config.yaml
train_examples: 195000
image_size: 20
layers: 10
norm_position: "res_post"
tie_word_embeddings: false
init: "xavier_uniform"
final_lr_fraction: 0.1
adamw_weight_decay_other_params: 0.05
Rows from block 7, named by matrix and row number. Rows with one number belong to one neuron. Each number is 500 + 25 x the weight over its row's rms, rounded and kept within 0 to 999. All counts start at 0. Numbers have three digits each. After the name is the row's rms in percent of the matrix's.
# gate: MLP gate (model.blocks.7.mlp.gate.weight, 576x192), inputs 0-95
# fc1: MLP up (model.blocks.7.mlp.fc1.weight, 576x192), inputs 0-95
# fc2: MLP down (model.blocks.7.mlp.fc2.weight, 192x576, transposed), outputs 0-95
gate.226 101:455530498488555484494493495535489498523560503513474509493475462474542515516485496531487496526486498540479519491534516467528459479502525520487521504481500479512482492491504489514497529533508501482516494523477493532476498484537483539470512489515457565470521538489568496484485501507462503497
gate.227 088:520500561507502515536485474542491467462500484518501522496548480508482470504481506532546482491484477495490512528503526553502482447484519463502446455491505498531525517485506508494440476490504511477514501505533462474470509500476517445455496541446483525494480460504483453493516512508476560490
gate.228 054:478463544509495454511531534523505485541520516497499469491458499534547515510449539518524510482517510488515483477479461458508512500515528507483546476509484465476506498487438497516505494490504498450524510482480450493513487481544475494479473505464499486468452513454500531490513517476480507492
gate.229 117:505484476480504473503478510529510561480471471480516499524520541488471508508517533471481481522446505508461509478511490491501428544499536491482469514498475504493505485522475514508462506495546508486512508520501476474488498447559473536515486456516522530470517505485493494540503506533468482524
gate.231 101:516506480504516519450514487499510493490475510494498515489498506493490506506487511499513489519494525469526477512504524532498434465498516483473536488500500506479479502516532488544496493511482477531501427504520561506507533538538496491517533487466549518470527527503446495520486558517476475491
gate.232 108:555462479463523484517471469468491520477476508503513517489520527496528486499522551533513532529467502584491494466460495521528484518521495538442491481534506521507501513514509462516474490510534503554506518498508524520498513513520517486533449510531513516527492445516484485501508497526491479454
gate.233 037:532507496477480496485518509538522461515526512488479462507503473520489499482460479469514451478447534481525448541535520511487496508515541488489480495482518468497484512505527533502459540530454535487480492533498498501485499490477529522461541519464487462522492469487512489469517439508498469548
gate.236 095:508502492490478501546531482496498485459469524504509493506508512467545459509489511531536479531519489548517508513455492497442502509450464496504515472501484489506498539478510482503491530516496514481498483542512479484446490511527513516467478488514516515481497509523493530500525465477456476550
gate.237 093:529532503490457520517493509491536522458486467487476499477494543515548461527508489495568484489471495468436482533504489476486505483513491494542482520489490478448521493493521506554436521482418487485507487476520519495520477451492471480555537480500510464500518503486463449532505518510446533482
gate.238 114:446467515464498497524522527483494463534467498489515493520514502528525482514512501434506500475519482480499487541519497505481485469560528496527528483506536515512491496504493496461492489536473473541453509536471489473442509527472509534511504537481492496483511498491445492524495480488504460513
gate.240 096:457519499514508487497497507534503522496535508465512490540485490490519493464479459484540530534557507492492537437507518517557514480542445514526494496471513514493480515514545507461554496518531543552492512508505492474534488538533474518471486496518477450495484481514490508518520512518507516485
gate.241 111:485529501508570493508504515531507477483502478515494460467476515508475510508506519458513483497477522496511499487508491518539486488511527539477458461519457474460523512489534497500427524522525538511505487537510470493532496511481530495489484492459462491502503482479492443538484535482510487470
gate.242 096:530495471436527500463492475502502501518502446488510498511487507472456530491488523523481506534513511500521492510445499479519456511472422493526461562505460454492486513483464501511479474500517486550495489517504523484492514510509527477526463532499481541514470485488515480480506474474523513502
gate.244 103:507514524549550503503510496501523470483495511519502538496508514512494520487513498506513502527518509502485468540505519460496496527482453518477494483526492529582498476473514518518497481500483529545475549522500499496498536514507482522497537486548471482478463511537481506519506512516502495524
gate.245 098:484488482507468504522457512558435483495537550506494511545501533461489516523489498527519521517451476563486497484451517527512492474555518528495525488525474481511538538493499518500489500508476481484515528505506542503520442487540541479496462512474498504516501482486504519499508496541493477509
gate.246 099:506482500535461536470491517520497508482470510512519495528500471546490504515532554475517483517423486497506481529509545492504480538543517486448492474545510521489541507546471498536501531486508454505508529527503470495519534474520490514527493487529505505508514523513498470524465477479513495500
gate.247 105:530500479455481463496518503456520526543507490480491519467513468550460508505483483485516581489483526547476488542482521471477414489457484515512486519507503537494507531501525503526518525537496488492486516519439497479502506488499493500477470476490538493523492474495469507492465516517518493478
gate.248 091:467481489462486521484474519467476485527487474442496485502459507470492484462478516468536493534490506512481501482507475496521516512528485486463486502452532478519488506522488511512476471512550488491522505507483519495541484498484445529543478475507502526453484525472537517525505459486494470468
gate.249 108:539504505492535500517524463446483492494470484517536525538516509529516502500482509492488505508552481469509489498516487515489487471521486469508546511469529467510479510541502473503501502486485510473488517509509490504479490455506484528491520506481558518512509526472471476537546537512455518553
gate.250 090:531453484479552482502498519483469450503510485510481500516548512458506480489503506515473519504518521473510541484470511458539509494487486496474476498521498540500491510530513491562542493522524502535505528483495519459487508557494523487469502510524489489495482545517509523473480493514494510492
gate.251 099:539515517533467512449484506487500500495527505495528525454478511554517504485526504482481535506529488499506527532513502521513510501491478488540502491516515536524473544510487564513517544537462500519490508514486518520521508524492457448524529536473476492454520471449472504546458463473510511517
gate.252 100:498480522533492489464472523537490531485480502523477464460449496491472517420499544511521515541532502521506513480507515541520523458550524469514489522479466481492446525526483507521480526513463479512514548521497502521432522507537487483497449495461484554492519486454494496485525466503502511469
gate.253 112:552485488518518492542498535497505556497475454447458437481489477568498489514476450524490517545513484522470512501464503478489521494497517478459490504511461519488508533503505505533499474482537508515482495481524496493532489500516456482530464498497497517511495486498460469472504469510501499451
gate.254 106:551524521510540575447488470481475509489490492538512489531521499494497555485484494472518507482489495549486490489524479514554509449496516522495512483505511490551526512511558504531528499482495534470488470526505559529499526517493485520521520499486531495549534562490462518528481533500492506490
gate.255 128:479519434520484468455456481494492490493458485489522471516542467492514515448444500507470551542482533506480510463480472497485504530500524548504463518522485530495492463496472496500518459496496458483476502514504478473493531540483529478474481530474472489495544508501516498522501488482512530488
gate.256 099:537484466499546464484478457475442513492502493519529499499502503522517518478478497544484512551472501502530471497539513540503449528494489512502533515540471466483472487534489476518499524487549501476528465491506507476485528502474477511527482489490516530477523539534491496558502493516474522485
gate.257 101:507496482518520461425483509492501480414521501539513493485467497538478472522523515457470483491455482500449508474570502482543499511530545476510512469471494528517508528507463472490494526553499492503489548502472491521509521507499449462504508481515523537460489513577515471500498498487469504507
gate.258 095:528507494479494476508493504447501495528519497513505483515482500494501485511548466479498506496511514507506529524502477517507527487520532499531479487499465468495489506511461462427494517492511495509476556517484483463491483509504455480511488502541492503498501529454467450516487455471501459500
gate.259 102:541508537475548510514483531493531486493523484481481489507503455506462497521500502453526511514490532538485496499483499495465508522496522521489500495501500519533585546473511544509505529463514544553530531517466530537484501496489484484550501473473479472490502488510475457494514498498515465489
gate.260 030:518472488501534527477475521496519486477495505502526486486490458517520494465489525495519539508510515527509498530514486451447501494560549496442472514473494484488528507490507467463509523523483464536514505487489448491499517521498489484516458492489523499486493503513552516495521502523469512510
gate.261 104:503534498502504516481480523514488491491515494497466523498490458528516514509514521507494489506539485509527444529492532540503492565542525545520501502469486494535546498497483533493507450529483459481517490541503506504497492541518465503527533479496450527501493501540476489496457511539541526505
gate.262 097:525460513531572515460521560510499517525477491523487490493496506513513554536541498527497486487499507522515513509515527464495513506520500465456508496517529459546503501500489499489467492542479523504528537504499532505523493498507461448508481501475482489515539504504506507499540506506485507526
gate.263 087:459527492535478529502524497449515526528453506541501515501500504500479547517545483521496514515489517501455494483502479487511528510437502482523507520467501485504512542490543443467523510524513490508479517502493479468526511475528515466511492466453490496565445478486486492498475509484550489530
gate.264 105:481505518494519483479500528502517522489521492531510497502432454578493502524461511434483453525491501525524510482496451471503510523426479546483531500497505491513494483544514477501495484468490487530488500479481487503460524534497484469489518512527471502505441486516487494492454487493474527525
gate.266 098:409529506530545491476496532502513508514473559527510506475496495511533427494513427485512515524484519509503506495509458448466507543505537505516517473492557527532488498505518486520505537482538459476467535491476500517509458526487486521494541502516451507489485528518503546508488520527455493487
gate.267 112:520495495463510523479515480511486520474450462474531497562491485471492518457443502458468506469508514534449506509501500516545497475507486468472466498482519517545506517500489563519502557494517454490504495496531521473511469517500473488518499463526463534507500498470480501468547497501497467507
gate.268 092:502497481451469511494521512537465494486477518443496485457489469554504516491508502487510495503501545485519522535494548489481544476502479498494510481467486521539491548492479503506488502486546548452566485517526509509485505528494482510454513498474531510517488473476486463533505478505504488500
gate.269 110:491504551493488534477494439466467462460479465504525524485485471486507548457493546481532527473470491495485474566495518516535500502567497499510510499495489514492480454502531538503518482492489522506505476477501502480487514440506499473541506527496465457497465550491460485493516485522505467520
gate.270 089:515476517491501527472538483511492507533503507519494512493470474513529461481498480435554533542508488494496501523485499448484480527525497502523459437510448502477477500461456511509484518517510541512482453532499481489474474474519510536494530565499506512517530470534520488497492517453489506526
gate.272 088:467482519469472487494497505508461497485510492519469498493528493468487524513473481464521461526502451511460495482458490499478476459489490514529502487550453512492470531426514515458513492541479492492487489507479503490514533493502471520451504507478466481508499464498529505501494507495518495485
gate.273 108:500538521519528483529493489509524506489446502510468466521511508471543471468465476467472462482542484520463495512508521493548491467495509538506527503479504475516438489527522480493528496467504521501529490454524442514534485511489536516508491472484466527500488513524541507503501473495444477498
gate.274 106:529493493509484495506541461491513499485501453525510528521486508535495504538525492478465506508476494483530490518508499492490477522502518519472509494508476476518506492446488516547484454525513503537479540489512534528483478522500435517479461481514544488482478496489528505579511496480494495483
gate.275 102:532476515506530494468470497509517490473542530440478500508482471487510486518487482554471535526486520483495525475483473496466492473511498510454490516504463469506506473504502519489506501556471546525502530505466500464551469510501503505481534495499526497502515495493500497479466475485488507470
gate.276 100:527557536529533498495488521521485507498471490482475490458483471454538460532481497451481461515490490474486485527519538534523530478507546531496519489432499445472483504488494512491459532513478549482520485491534490523489505543511558504515549524447507505476533512532459476506522505527507522501
gate.277 086:539483442495469493516481504449498524455497472472489491521462469501514496562528469547521511503506498520494510483443477493514500514525518535481507506474469490504577520484525541506506459479505492483515492471461467489469497534509502512471461495511529512509483449474497501497510494474496468491
fc1.226 104:551489462526478473483549526497513465526467502499524502536523495469466493539509479489498479516533528485478505526503492511491510487483473533463473459484517462530549482533498519496489467498513469493534439521494506533494528474518498521524461504491492504507513541470501495529510470466527496488
fc1.227 084:486485495522501489535545547454493503546493495515490469540463502488537511531518505469499534504480532502478545454489496509512471540536488531505476530536528473502489490548490494537493533530529478485537544518470505524493527493559536531505505471491503476501522504534536486482464464467491504517
fc1.228 055:489540466505484491485483492484491525491510482556492523459501482486471491489511524493525465522442497497528517547520493473509487479442516470471428504484471549494467544491522488497507476511516515569536490482523525464476494500513530507529531487461520479496488493517454463467555540491509500519
fc1.229 119:515510535496539508500507517470453519528511491469503485485485436554526534483476472532536495515505478537476472484483488457544531482502514504447519470481495551525474535482508537518501511509473522509512534502491498446487507503487502480481501475493479489493490483475425518510532485476534469503
fc1.231 107:517476515502506475539470519545514511539505495525516535475486506521511500501501499500502550479509505510484494478517502497526471529521514492519515560486501480484481498466436507477504532503521487503507480516488464506519513502478482512526472445524510539497517510540570524510507525515516504512
fc1.232 102:518495515536467472489468541522533487489537518519480525456457477474465512453488480454509542497504509483479516519505515454502506479455506541511492474460515507464525482503484530495469500497509450563474488473515529486501537495523513459545515515513546483438495501512508463493474505497489533471
fc1.233 033:530478507500518517520502511463487490456476484469501522530507526470531468512481517516486530498533487516476517492510465473515517489517483502535502494495482508506447485481469502511578521485505455474519491491530502521513474493535498531519469439521514487489506506490476507524478532481488489501
fc1.236 099:498546524536480511492504472506495522545493482437477453533480498482511491524471501448472502455498543465524526515539504459483552522537526471514497466510485478490474459505467509517473514515468508477545520511485463534515486496510517490552525516509521503489472478477498526507495496489482501500
fc1.237 093:492504443522501510506500538496497455503551534542546554489522499507510521518474559517494470514500475493492517472455536546517554490528522474514510534446546488490513468494521527482517484501479463493498491531480476512541514548494479529532485462501506483544482509494550514492455512509512476489
fc1.238 122:467508449513477470449527513486507492501512500472518537478472502503479539484475485564483512487556497513482531457498531465493519550496489501501491507502531531498524502544472508480472546477480531513484502522530512520505498488499537527495461487578492468501513519512486509487462500491533487475
fc1.240 111:435480460492484479455520450477477511490483502450487456513508485478470477499507519512495487522470480477516494487460469475459485467480452489493496504489501507469491535483490490434496508507470499489482500452456511479499487463487498489507497488502490452499462493485462488485491516520461481447
fc1.241 115:529499493486451500557486470507509530507460516531523470492507481493483524490472509502517499526476519487456511524524451480487533492473518508523518502460488475499499417535523456539487481471495524537481491488537496478491484505497511491547533522486492501502503551521543479496490455499490530521
fc1.242 100:489551537510479475573511515510515504485489518521487519466542539495495500486490469523521480462502473511516515495475484486507485494514463508460556466491537513534435501508490498523495464480534510458519441476475527531477491530472523530484496464507503469536506494495475482517476496542445519484
fc1.244 112:508498473529481529512487500465509497495490493482494549512442466484485516503524463443493500459515492483519523524535482491505497502503538519478493515481495538490492473476510515487529536499490519497477516452459499477502522489522486456518475492489529503473520537520527483499447512491466485509
fc1.245 099:477510503507460448491537456501491561488565528485482491483485478503481536522549490490507485524495492528475460508445521474528476485494493481508472537451460529478472519495477455524481552547485528473548522486545481530499479480503489510486492497515517465484500492477540486492524516484516517506
fc1.246 114:464502509511547497505523448483477541507500529475483486527494497524513473495528486497462482518541489476548486530487531494555524457481500542508536501494517539551497525488478511466507488511527532527500503529487510499483503529449540460516499488479516527507484494487507549436546484557479478517
fc1.247 100:515499445458465480484487475537488492514495486474499487486479502517483458524530451506482472452461512477487534483495498504488477506480539489552537486518541471507504494479458523494527505506497500491477502527461524533484496534523491514506497480517484553519524502500495471507491514491508499484
fc1.248 104:496494544476510490499458520456474522538467440482476498500498532501512480460529501464548494483492506532478532478491472494482514484493475484509498468533556447483433496452494502497475458496523493480514453478490513521459488536524506538514491505495512462499535473454482511531503507509498449474
fc1.249 097:510531529553502476544484496537521462527518476533493528468488483531517520547484553515453516476505482484518509495503499450483502462489506491480506470474490502547519472540506485526469493495454489501505517508527543493517526500541481536481503514576488493477529537480490494521517543470497521503
fc1.250 107:486532487521491537502512480471531534485522494485488510537473478544527491546513500495514520486459522550476491506525493530480552518527458481495487530482461500521506491424488501479521492572490459519508486494492487546484496473509477475486454461508517463469488484532509515479531515479505450518
fc1.251 099:482465498449497489530517517517502470509495492505473501491515474507475527488503525514509478532487514468473463507513449489464476528485538509510532554486490486494549475468508476456512463476490515478498516499534462490495500498511475549501494482501488476549508571508502487489563500507499541534
fc1.252 092:514506522551485467506479486527495441481496499477482515505465544496506523478503506471487526519515495501507459508531508504456515481505508490501485512476491476462460524505500519507517516528440516460485498521474470483458488493472520452465489519482535468496474493531474454512504478497447470518
fc1.253 097:475501538561495518476497478518477469498532531513507483492511490494527572559501500492516469518515519465513530474489482489499541499535500506505501514466490459537476466524497505472505490495452521501483500462453497486525480499499518477493505493528534484500512466482520546485503458479521511456
fc1.254 105:445526524534527506473464503493513522481508491506535493505510481504478480498518507453517574496458541535485509519538491542533485491487521473511488537479545553541490510487481450509525545493512482484497534531465498522504504504508447459515492459497520493515526575474552544520487528502517483519
fc1.255 136:480479486519481496474477468542527488447509529508504476507500510508504529489507496491497519520481492484500508510487458507465482488522511529533508533568542556514486468476499465538546465525528521494513477516476499514480520529511488486496532495464513498546483484533489482489495506461518499502
fc1.256 088:495492476505549498493494467488469494508528482477489524516485502509526529513488514528467469535500482475511477505483515520506477488487473508503523499509463502504522503433515507490499550488474509496476477516482476530482495503547478563513526514507526528505536495561484479516495490475533519512
fc1.257 099:567506481447572508473510479509460500550513497551519496447530436498439530443496523527477497513491513472527506501492545500470536481510495438495531486500519497559456501492526493495544544516503546523540502484500459498508475516511498457500489504506547525524482519508509469464511484490510512517
fc1.258 095:477537500510524513492500472505515521493499510485495445517486501541485530493510508494485514487507487530481527489519522497446485488513533518493497529527518551488522525499540537498487513511505479544518498466513499504451546512506566524524501492505463499499504529527494465501521505466522531556
fc1.259 100:478486492517518471482468509514524515499507486526523476525537478479452497479463475491503512468461488502483489496500517437503505507522505529507541534458430504495498477538482472514524492540492527473520512512517518449503512503504494476552519499485536501508491505479551497546489473511539467509
fc1.260 030:483536520491490455532521482509470529552490510486479519508501544475481476535508486517508475450531460473486504475502525533556500478458474485541548461508507526508478490533473533532468482473513528487491506507511535520471491462495503541447513535479506493509527504472455489512462485471528474499
fc1.261 106:509467496482460524460540501534516508473527519500522502478511471510567503495512529467548486470487491517487495457495531529499482466454530517532480492501511546497487515503493444502495517478517512562492466540513535480482557501522535524526495521485513494504478536507492516548498549502482495502
fc1.262 091:491484527503503555445520490487473528518486483504439457512551500483468511515456521521453481460477488481517520504491543511542516466474503522505514493486464480503481518492515530459500489509454498462505544553505455504462452478496471442496500537517453498506474497487499489513532496496492462528
fc1.263 097:511508450489494506483493499504517453478551496499466507500496524530511498541485519515476492539493524473516462466517480535483474523483516526513469507503510487484499444482440519500492484487512503543474505510476496447491502524498535491501483534505516518470516489558514452500468442483523514521
fc1.264 101:442503498436463458516537483475468484472503505491520515510500512508515526460492460542552500502517506492518469518490501468504496490516501503480528499517539533509514504522481481536483522531496479511535467485501508528496461462458490493501503520484512467535505527522478465478531522499516507490
fc1.266 103:516515475521479518521549466485488483484501516504508510546499480497505548475474533517482519474528507551512516533470481513489506516523473518499477511478485540473493501505531545489534464460473529503510500492514554502502526472532506499487462562438512484491506494461502522488499488498554534529
fc1.267 106:503491483482479472520489483454486478505481505502458464491521545523483469541453545509471503525460494474517481521513490514472463521436514540512478501473490498467461486477510550473527473522470499483521464488509514486524528491540484496499518503455560496474452496454511476515474518523482497480
fc1.268 089:482492473484467517478479544551506467494502511499492486505512493459495500470470509512482499500552500467467533487488503491459490468466475462508518503473486499514506491514549458494483558511500512479513456454468514473498527465436499486509425468519545525509549492475471441541496501528459480496
fc1.269 095:464479537493538553485488536493503491503465521529472499498473488521558470545524483469525485447504488552508490532541538461549509514525486504516542484498478481515489495505474524502502453525478539574521517473478478511523474482515498518546504547497433525512511525515498511532496487471488494484
fc1.270 086:501515458551502503468510521487466521471529469452445517491498501517529480468495525496488524471478431501506524491466563489503471530454493479471499544474523501449500530521505496519492529473493512473506487511514479480480557488505484474500503475518495503479498516556522475500497522532481495496
fc1.272 093:453488511491463448522497521484472491486522515524474533500504471468489518487496479547512497526488527513485482499487494502477502513550487490486483485561477544523498480511486509509476506520553501505482522532442495482517556478489472527524502461500467522450479525482527502505492526503496551522
fc1.273 112:446520524493503523475502482494471460458541439453473498481490459550510502502500494509509434516520468497445465536490477489491508472496499536501503537490527489506483522477481494490482497480473483522512497478514514484512465444467534487509448534470504522499523486532499477488533493480522518500
fc1.274 111:507520492524473526489530537490498523441481535500476510499511521519530516503487517534484503504500464510527524442506491488501514504523502492481522533516511528509491484532477486524521510504464473488539532530493507491512537530516506461498529511513505529468520497496422492488551534481523508545
fc1.275 088:476479533487469518501554471473518536514514513487494534487492475484493500514479476488506547464536521490484516489506508506512558488528506470500475501502499511468465503508530523485536479517524495474505548517532485498478480540538530519486523503474489464500490520508432551477510489471517496539
fc1.276 112:498488456498489498469498497535491516499527478473451518521486492526504497525468487454477479474523462498493529514482488503516469515552502486500449525457520508470524506516504498525492495498490538535495536532482565521512517462567491483469510485507526513511467486509479479527469516519514478472
fc1.277 082:525488480482508498497471545512463509491522502456499526455490485460496504496536507541482492477428452511496512528489518526535488488478531534461514534493502492558459511514559539489489511450460474542521498507483500506512466501492543474535486498528535511492449484504511490447512485502460464529
fc2.226 100:510522498478485531484461445521493518490483424538490549477511485531544487516484530469536505523463496507536481486540512512546517445453520494499483523531501529527451480492538489496470496513502529485500547466485512539554503526514469489510479470509512537495463511512489498481466528491485496527
fc2.227 102:509497567537488524492484471522515437466512513495520509461493526476485484448508510520511455469505513472504506525531520547499529479458547528530529435508513498485442500481504494452501458500518503523482514488548502517435519540497508502493489522489495495501449476465504470539493517492522510506
fc2.228 060:456541500456489492445480462502491498480482477511505523470462464529488495487482492477492518509535524494499500538453522511508527517529514532489524526476506453513483501514524502508478515499551498505485479538457544495528499526544495541521533533524477483468499442470509492475541524525525493502
fc2.229 130:536467533512504531533462496509510490477511520473516528526500504470506477526539545452518500506458517508540537487504484483482469472516526501469489513501496515515557455509474509509529454524518539501483461499479505496469473508538532507482508514466552522530503519487496531447488501515556494460
fc2.231 100:514472461502512509509485509490433486474483493491436439492507514485501485503479497494505508484527522480497491508455498490529533468515485511507516497560560482469504486462484520528470535512513466509520516459511461531462505490541485499506481506544503478549568487461481558520540479461481502502
fc2.232 098:486517498508540509475560510509473517525454481531506439507528551516483517513491496453503473497550468481496497548507503522473502486488530504533527521532505491502514539510527501489516445463486459446472481510448502489565476499504509465473463455548495487505529489512490497473497484496504484502
fc2.233 034:526540522542499476479523515506479504497469488498512469512490541434485520546495475468477484461475516524518473536550498488497520451501495502464466538505542499509499548493487517518509501537499532482517524488504480518468458467470514510495561504476466508518471472519519499518513481440488490498
fc2.236 130:471512456488522469497473512493545437481486523506477526481496483533501487493549501502515505537530498540511489479472523524463450489524499525457498540513481524503479495508509466543496478515498484490460495436551504518492514494472482470484451510472488568515490498483523501524459542484529513522
fc2.237 091:511473514545490481488465464490501520520532507504485482517471498518462478521537446519512563516490520499559472501518491488486489504449511474534514475549494525519519542547512502473519482452511529538505496521507486526427509492548535502458464499469502487519481467509482508502538494514518451524
fc2.238 104:505486439442508497463485501467496532509513513466483509529491496502475494503495495511505504494516464534487507503523504525462507480533519489516522497479469469499531493480529530495507501525467474489478526519475507496465504498533503503522499508483519484517542495516495496483502485524532495529
fc2.240 092:550523533511562488466463507502483512524467488532477525476496472478500504503474486505483500531488511517493505473557521487536465484526521555495474459493505493546465481496470499496512477481519499509534556527510493521516496549518448469527473472514489519503535537546544458517496502550521542533
fc2.241 110:457495485536496468545503516480483493511465500461509542483473488505525542496526455501543508493523507525522484531488499505521497530444477483502518519494523459484524533469455505472501492521503456445503531515480468479525482474476497524481493487540471465509513489445456509530503512529542475491
fc2.242 103:505467493478546470478494489488442552504515472454510494506485487515510502487510538448533493483506499539495517553489507524496528487485495486516460483506459464452544499513511488471499562506461512543489523527568478488539493484507509515539497534480500554498500531445483523518535540497538462520
fc2.244 109:499470498448510495512558519534484520465477517514518501518539540474469465489530481533477458509474501546484499502493470510509485536512532470514513482541494499503471488558485476513482507520509473511533480516514508467507491477496536508519522504487457462496456467457505506536545480474540492496
fc2.245 095:481483530503544518533500537456497479554490493526531519471534523459497506480475524516536523479523511513491512478498500532472507521493462469518516468519473459546529529488514520493495457468546477519489480478485504426481475526522531515496475515495516487515507490505522493523520505483501459489
fc2.246 112:511484527490515491567476516444517499530520503487523527435507465447460534498483487482539478506526484539498484554539505515462519512535504477514481513523531480492526479453498492513521521522494469482505490503513506502522525497520460545525487484503497510496493522477490509517529518463542521477
fc2.247 096:517485492511520501514485512465477481476526498502466517471508493488521511535484506459535507522498493529500483494473500482492454498511460507525450501499514496455583529514546489504456542508543470501492551490523482467571494535483505479543496542518503490484470513504489497540501462499499523513
fc2.248 114:506501503497497520495503488544526455481531520497533533519477533525501502528503481472514528534526454496511470532490502485483492494503541497480490522491466524514530512521488498472550558476511476544481492552539477482501487449497504490491555506533531506543478513531510471488483497467526505536
fc2.249 103:441506505529476492477493545474520449478510490498468517486504528491499508495513485512513501516488487493501530524499508486513496531484464463493507518478527454449470556470480532469518505506521535487522515442486484480508502469480533495493544505485491462524479480570489491484499495516434480458
fc2.250 100:501482484503480460497460533491491475516489508489493497428510533489473513499481512502486481511530528480526525482456506472511487466523586503469461511509495509505538496587486525548506507460523506500508532505502517463505510521492505505552531503496456494482473492496504520531463483506524552478
fc2.251 106:489504492510539518533496497507523464500473511488537498535539503474495485508508437486468501492495492498536546475531488518491503435490516495475492459494489481532534498507465449489465504536546512489507487501508542489484512506493507495523515528457478541536463455497557512433521502503480482473
fc2.252 098:471512461484455516446480509477536496547503518542484471501517461540523479497486505500502497473501453499497509498529515495521503544514469483488501511475493483547493486486468512530501531531473491472535551501540511501520480484497493504541485498513480524480504544494493486487538484510500508445
fc2.253 113:484524481531508449516524472497457470492506470479541502468502520527517498519545519541557509474492452518470499539480499532494522519535526486539480450496516481508521560496496510502490521492513474496514514484466494524472530493483540494522491530494527484501526496457479464508541479484482469503
fc2.254 101:535473519460506500480514493505465500520491559464523509498504476440517507492513494467508499502500490499503506493490558488498495512491501491488514467546491470531479481480487507494449503481470534491487506528471501487561481477516545526510524581486539533491525507489513518467535487498514503539
fc2.255 108:500535577493493487551482510490519529555526492475478512465485486498475509450520517481515510484481487517494481497506533482522486499500491471468517479473449484482497551560522544509435527468502486489505507488523513495540505477467506506488492508564498488490535504483469521507508521548486493533
fc2.256 092:515540499478518505507446486530526516505469543482479502498472493495471493492497486470507515496506514480489502507524498501462554525523493485501507533455521522508546536544536510465504503521506515448484526507492462531487509477478538484514508478493478448520493444510490501500521474481456448513
fc2.257 101:484534503547473468547516524501538490507492505490487489504519575518533497519492481495528480434549513509491468485484519474482499479495533532480504525481481493482554520525496463491480512490494508506460517508501529470460509495500509526528548488454503459508476494469515523506479506482488498497
fc2.258 091:492482481534509471506484478515445492517500494475487528507478531433503523538484488488493534530517540496504489529500497488497544525515486496553524497516469453505505522509426512514466516487523554481531486538485484501529477470537520506501529522490505500490486502467498511526496479499465483540
fc2.259 105:498516516510481487510516514497469458514490483505471507494488521476503464510554533509545508517475477485512511502480478508509535501467486486478505467542539473507516523451515549519504463490512505516524485505470502530484482484516499535471490473509491469477492456495505504505533478483506500512
fc2.260 028:483506500509481482461532467476490479491440474554542471547514483558524542466539515510530542510507525515462503513524493517487535536522503547536542527515532511506484497498507522510532479509473502501550498474499475477488513468491487535480466491544506463529453515484495563505467485496539502529
fc2.261 102:457550481517499499522549506527473492561534517500516474512494476535447516509516456531473502562507521499542484533443464510465483505497475462438453505508488514481513499487482492483498491521505477443501493505479465477506509499480494465479497460495510473495518479506481527456506496477511493463
fc2.262 097:488507513529484498540515531494507484529473490502513567508508543532536495494474514503502492477496518492502461501518500520515519545539506483484551480481460538490478465467510458505459507480511510514506441473531533511502543458495492517452528478497488490532481493538512507483484486493492580536
fc2.263 100:514470537468497514517498492489480484501511517454475491543519493512502488507473468471505491520491522491473490542493501519525509496554490533528512486530504523460468514534513509498502498495436436499531517470522522466496520477506493463498529496525513482516432521461519540498492504514496509521
fc2.264 096:483519518502525474500476523535532538532487484529463501502437510541474490502536528514496499497461468489481542501527529529498532547437503435494508494496501475486537517478487489468528490479492531472471530495477527471490515523502512508497505492538455495508471490486446538525507467492461464489
fc2.266 103:507501508487501472466503562501515521549502508486503461493491490494545473475555476483520479517479524476515483487510503454527499514504550466518528498517546490526539473485461476496465515544500521506468450489547439505513471536506498495471500469516484507504532545516453480526473517498513481508
fc2.267 104:496480487507500523486501507529468517483468489517500487513569492511510503480479474515502474493509498563504522451545529481496491520490463502498519495508476542521499497491514477510424464517474496542516524480557471450489472515484492525520462465504477524496516468486497537520463497526578480522
fc2.268 110:486506526569531506500497483467496526520493505509517499485497536489497442538465483443499521508540528558507489509511531492525490500480543551463529519526485487537495485461524473494501508468492538503488508471487481477485491519504499503507541441458492438508488523457495509430444464497527480513
fc2.269 092:473547483482522432466505495482530547463454454495512494479512499535508498483503531508503536481529491526521530448497466497435503494531479519493539460474535504486506494497443511528476525450488512500527480509530536432482555501506534500542504459510498506507482533506499475530526531503494494540
fc2.270 094:493524501519495502485465504518502497479486477528512532549474530512517470483492488519466520483538572532520511499542533537485519476486483467492514508472503524470508478479523514478499486503477457503495448532478523550485521505490487525507500478554484474488523483539498523543471543498491491465
fc2.272 106:477533546452511516500453470535521542492509475479546499498493493514501518529478483465498519537497480477469490516504499530517485504491490510509508500474476483486493528495490477511509471438474486504530489503533484544484463497502510481519548554523561505519496479533485468475481480505521502489
fc2.273 113:507498509522509491493493542469547485544505529527495513519467516478521530466473509516479518488509495485524533499489478480502467529521501484500524483471469445475510470537504496506512544532534499496494525490459466508467527528507521506510565502547476464492498497496512501521451479488487540467
fc2.274 104:487488524473504510513498452500508489470491482509508461539524509496489496517541487435526470505499489523449500513508520475524511526479521476473511539517490476496534498527518530511521473520514512488462521476526493520483447454511487462469527446486532492548519496486508505474532497489491447431
fc2.275 093:513488433489510479469516518504499493490482545572503477490499515451466510480524513470506496518485462526530481467443472501499473505564501519527472505521487520485517490456449520543470521474517486517500458508538474535444515471540523505509509476488527529441485517507513494519512511527474534486
fc2.276 093:499470523468496542517492507518520500510517480543523511482502487509529511467502519496524505508519501527518476458494505497494504472462496480527486462515492525496504500472476531512499525475500497525488427527501510507499497527431510504499509474466477493534477509508530503489537574486508563504
fc2.277 098:435505522469514548500502500467533509529514505494485443546535515499523473507498522499527510508522496522480492459487503519465461504511498472520445501474484534484482482511495512474498502537513536439533481505535493435482514469504501551516501532502456474463522462521459458499500496499506491506